A small image classifier, trained from scratch: norm batchnorm, activation silu.
Rows from block 2 of a small image classifier, named by matrix and row number. Rows with one number belong to one channel. Each number is 500 + 50 x the weight over its row's rms, rounded and kept within 0 to 999. All counts start at 0. Numbers have three digits each.
After each channel's rows are labels from the 100 images, of 14976, where the channel reaches its highest value: "lies over" is the class under the peak; "colour at peak" is the nearest of a few named colours to the mean colour under the peak. Only what is clearly more common there than usual is listed. The data: drawings of small networks of dots and links.
# convs0: first 3x3 conv, stride 2 (model.blocks.2.convs.0.weight, 192x96x3x3, each kernel summed), inputs 48-95
# convs1: second 3x3 conv (model.blocks.2.convs.1.weight, 192x192x3x3, transposed, each kernel summed), outputs 48-95

convs0.8:580482509461571471477466497533369521568493563551458455491531379558533470408465475596529540478387507533465412426539581530452413493512538535479575
convs1.8:518533482472484486469517524525494519477475492522573514503452528488515458523514552476527535464508537484414483461509542419520446522579531527551502
lies over: dot
colour at peak: grey

convs0.183:477498491538481474449473503496494470523517499504487435445448475608472524395531565463454486546465469530513457410656564558518516428489510470539538
convs1.183:478451430501522465547441544435504477484409531497522693484563423514615489455496504458566535538494566473540491532476466490492517527493517462474529
lies over: dot
colour at peak: blue

convs0.80:569442420555555483548502510452480495508598489561433580506421523510555492491511492470475572505447502479470445493692403527498523533495463449420492
convs1.80:602526543482473481504492441537579433490542545445478522498478525503481449489568515466576471501477542292569516586544400493515494505483511435547501
lies over: dot
colour at peak: blue

convs0.173:452440483485550575517444485432441505431439552501512500505407531445471559572522519530452528459483417471472477530442471485536562450455487550480526
convs1.173:470484546594513484523395510548487464553454435451511464481509498451490445462434524580476462461484464487392514467498502462485443462496443432507448
lies over: link
colour at peak: grey

convs0.105:488433492548549422521514449467529488506572516538577481433469559459516514557491472389446512346372476549609592476535441493521504486472496414506492
convs1.105:461569471441530443433505524392407475568554526444515508450511499540504479436473458552434522467507453415525523504481478459528536463496429487520601
lies over: link; dot
colour at peak: grey

convs0.102:576545466439433489468461503363531497475545515495448543491530497477481445563506503537494404495431523516521522487481471585522565563550543515491494
convs1.102:578534453538499552483533586467484463466493349476542512462362487515526474460495504541533474498498585515558439509480549423467464459452467563503541
lies over: link
colour at peak: grey

convs0.5:492499457540558484478437526483498505540448519551526551481515453514491475408513466465502587458474488520447510519470464469621503477473467256477441
convs1.5:495459523419496501536467463494450510600489430474588404464517454513500478572503478530425492590505517424504505474515470490497455526466529502513517
lies over: dot
colour at peak: orange

convs0.23:524530566454548521520488490578483443631527433479406583445511451481486449496425502505506513529505491565473458550442477614570517506446594466498524
convs1.23:475528522459479485463466435467468471496489492524500443512505512492442493519454411499496498403474509484485539503524583391513510467442508629483488
lies over: dot
colour at peak: grey

convs0.158:486580530466478522482473426521493588528533520498507448459481483436468559433519533480462452553474580533537413510528493562487460506598612496567533
convs1.158:466535420495567455570602451477516490509524557459462531518476550568537548482484508487518498443554558529431608456567446534488581373453522483555545
lies over: link
colour at peak: grey

convs0.123:494516479584580486499474498497496503520517531472470539431483476499490494486498512500496547482503475490490489466199527506491482507481619366507519
convs1.123:530515496476501505465534502484518515464500507491599176506494466474487508331491444494499531359471463728499518509530496484536501512512452502444504
lies over: dot
colour at peak: grey

convs0.43:443493404499377519469445471455461488704451591465512446521474531484506480492489512535432662546523492496568480521611515573525487498521487472523526
convs1.43:563485525495501486460485429502525467516483445429557458565528458452532493625522436490570499366433491464547467602495452525543479554494519620454499
lies over: dot
colour at peak: black

convs0.40:495427497429559472519507424505469456519614514463385516436461460497466418471501540581427435521496495495358518480519517582534459362513616488510541
convs1.40:527505667480485505477503508457521489527527464551525542520432575542494411490596449445485449500445490467454495589606423507545499542411576397564506
lies over: dot
colour at peak: grey

convs0.150:454491475506541520414451532517531490552386505507511493529527521373467441507497528493473440491474438573620505476523539533502534440459453519483530
convs1.150:450436465501442437564537497547536508484443549474458503507440478484450416541428463534511557504666486407501497400545416541501507494488382488463476
lies over: link
colour at peak: grey

convs0.103:533560405506360595558395449507494482497565481469429446458485411536540521455453499563375572533537485508477403529470548507462512454492484448498546
convs1.103:495435514461476552516536497567525531411398537448484465516454530498510394492528523526524544451457370519428474416390487481598488527475494489536513
lies over: dot
colour at peak: grey

convs0.14:488430527419614407543492443494480467499568532450492580477419476413511505545488573542506449573488512512498474414453485459500436401449413495472605
convs1.14:450484483572468484511604483477507419524506422459437502570461478408419451518555542512525567549502454468461468426450436484485482437582532548510525
lies over: link
colour at peak: grey

convs0.12:600449487572443527485454563511578449474489533493541456531438455468566506458516540528490450501546528526471464602544472551393471551460440550495501
convs1.12:548469468505443452609546484514471440586471523526534643522474494453490527501537552433598481438476501503516525498495504462590481525541548493467477
lies over: dot
colour at peak: grey

convs0.175:492470329474474521497554495506519571498526475504500563501526535483545472483555493514538504489409432557434467487524466525474471544493525512637605
convs1.175:448411467445481503480535572506503544430509500540508619531477546510483560571493528498441481508492459408537375445402514525469525438505522527496482
lies over: dot
colour at peak: grey

convs0.189:534521514493452535510446512501417563513498448525484497484552428309512510491469506584492488553435468510484564496471528515534474460448554563466552
convs1.189:569490565485591570488456439485455472497461470493526556500452419577554488478510500487542425474374568514461421480552545419499533448498476544508504
lies over: link
colour at peak: grey

convs0.111:544521406472446485519513485497509458321560528527456454464476521519496460472487464529501675476515462543489491547602374509528502452503519473499508
convs1.111:431471452453570571473491516439503465498393460524452545476432524550436493525523525540367488649397520647471525454583406493483464405542490458510547
lies over: dot
colour at peak: green

convs0.136:548418436528406532478409438504531496548520640400442439500528482494444505452524517574444560497505485410512497487600423399653513516517430492492455
convs1.136:515523456481489536472502508489497469498462407491475509532492508586455472620459499460504490565532515460476477477538474503476466462497503541521436
lies over: dot
colour at peak: black

convs0.145:417535502460479509505536528505362523524449365496379502436445508395420453402576526521455440509462563555443535500462489496466461483433574515477538
convs1.145:538556462480459504533553517580493558558516553480533490497552457492491475485515435360575460570507537587525488448466491485504544582516437520473456
lies over: link
colour at peak: grey

convs0.160:471531519502520444473433415504451468481471508406482554426508522583437438408524508624444415561505454449427569502437470573447531474529542507517552
convs1.160:484482470530551467490494509501466587451522652430565442487500474473526522363515489449451511488504490538471435464499469594476513567517511400468537
lies over: link
colour at peak: brown

convs0.0:494475416459493510437488508554472561488542480471539512446504411517513455473463526521478463522506538619511474558530459495519435496532447536335566
convs1.0:487560568520520472483475526484596575514492538463481575523439518553530460480572502479496510524549514523585552486475524479559516502467442497545537
lies over: link
colour at peak: grey

convs0.99:489479468429445542457387590484588522472565590482492478531489480445464515585429434512511394434487483405563546482482417529517546544500447370491550
convs1.99:585477481539487484513506496531491577459485510418503483495414593447453535500523526448519448455540562479502463479467441485579426524555571556495486
lies over: link
colour at peak: grey

convs0.141:540559423620534532493473477495506567355504538349507540497486484464460468502480454470496400525486468331519467466432530492441479506491550599474497
convs1.141:489528495497503453508473505506504522372491597487454368516489499471528518202482467477558487532502500670484447464513414472535471516490509488501471
lies over: dot
colour at peak: grey

convs0.191:466474290550521523458514457556549539519469528442506572483498482509465484465445570507469532467521558488447473514466465540516495503416531552440527
convs1.191:517512457447540503493535442511528528529612562510538401534440497510438501362509576564548441550418498520417489472539457466455587478548488475437481
lies over: dot
colour at peak: grey

convs0.163:473430514427536573554475505502442521462513451465507524512550530485435535598272517498434453456539524479524430481460485503461502507495541435483429
convs1.163:415570568599424449441499516470515490432558489504525514448468473512475481499454535527527504459544487504563471413493622493499620491538476482447517
lies over: link
colour at peak: grey

convs0.38:493541475479483486449472505446438470450473583452476517444473399543488446505425556451494377472411487586543529477524467604492487469551452507465519
convs1.38:498502510515492549457550560539520446528382457442492651520529532542558445354520548475487521535479468416490541490486537436515501573532563500546481
lies over: dot
colour at peak: yellow

convs0.181:621457501440499514465485535601533484462440521509472523447464483510535540521403506517463514537475606498427470487494466469486458522493494547424538
convs1.181:616467492448439508408514489525463521474519524536451459416421470523461551565497474534546542440698465510421494555523519475447473455512485505521514
lies over: link
colour at peak: grey

convs0.54:474436590570518484492459474556445507464482449531529523563537457511467505489520496436482392482364465406532531511591491446451457559515570550528437
convs1.54:510500543545524528547559407551460518558489498460438583475552480389545626427490496612603455512490511474521533465556521457518487446475502480508572
lies over: link
colour at peak: grey

convs0.13:432526552419488586502468452527499598498492483451560538533426558517399440623452558481483469533544578504433477468528446513417482490521494522504362
convs1.13:528510424593521553572516466577432576451484541447510455565464476444472528440440547437552496528452453506552535468515483445402524476498530402466423
lies over: link
colour at peak: grey

convs0.112:582494416403470471536522408462499574493472508495434575570517514461456499508459536564478558535523373514474495513444510536493498463608493540537521
convs1.112:505422467546471501454496448363532498503513464602496460484482453576581429483421476542549438458364494508549466541575440437542541415477516627490513
lies over: link
colour at peak: grey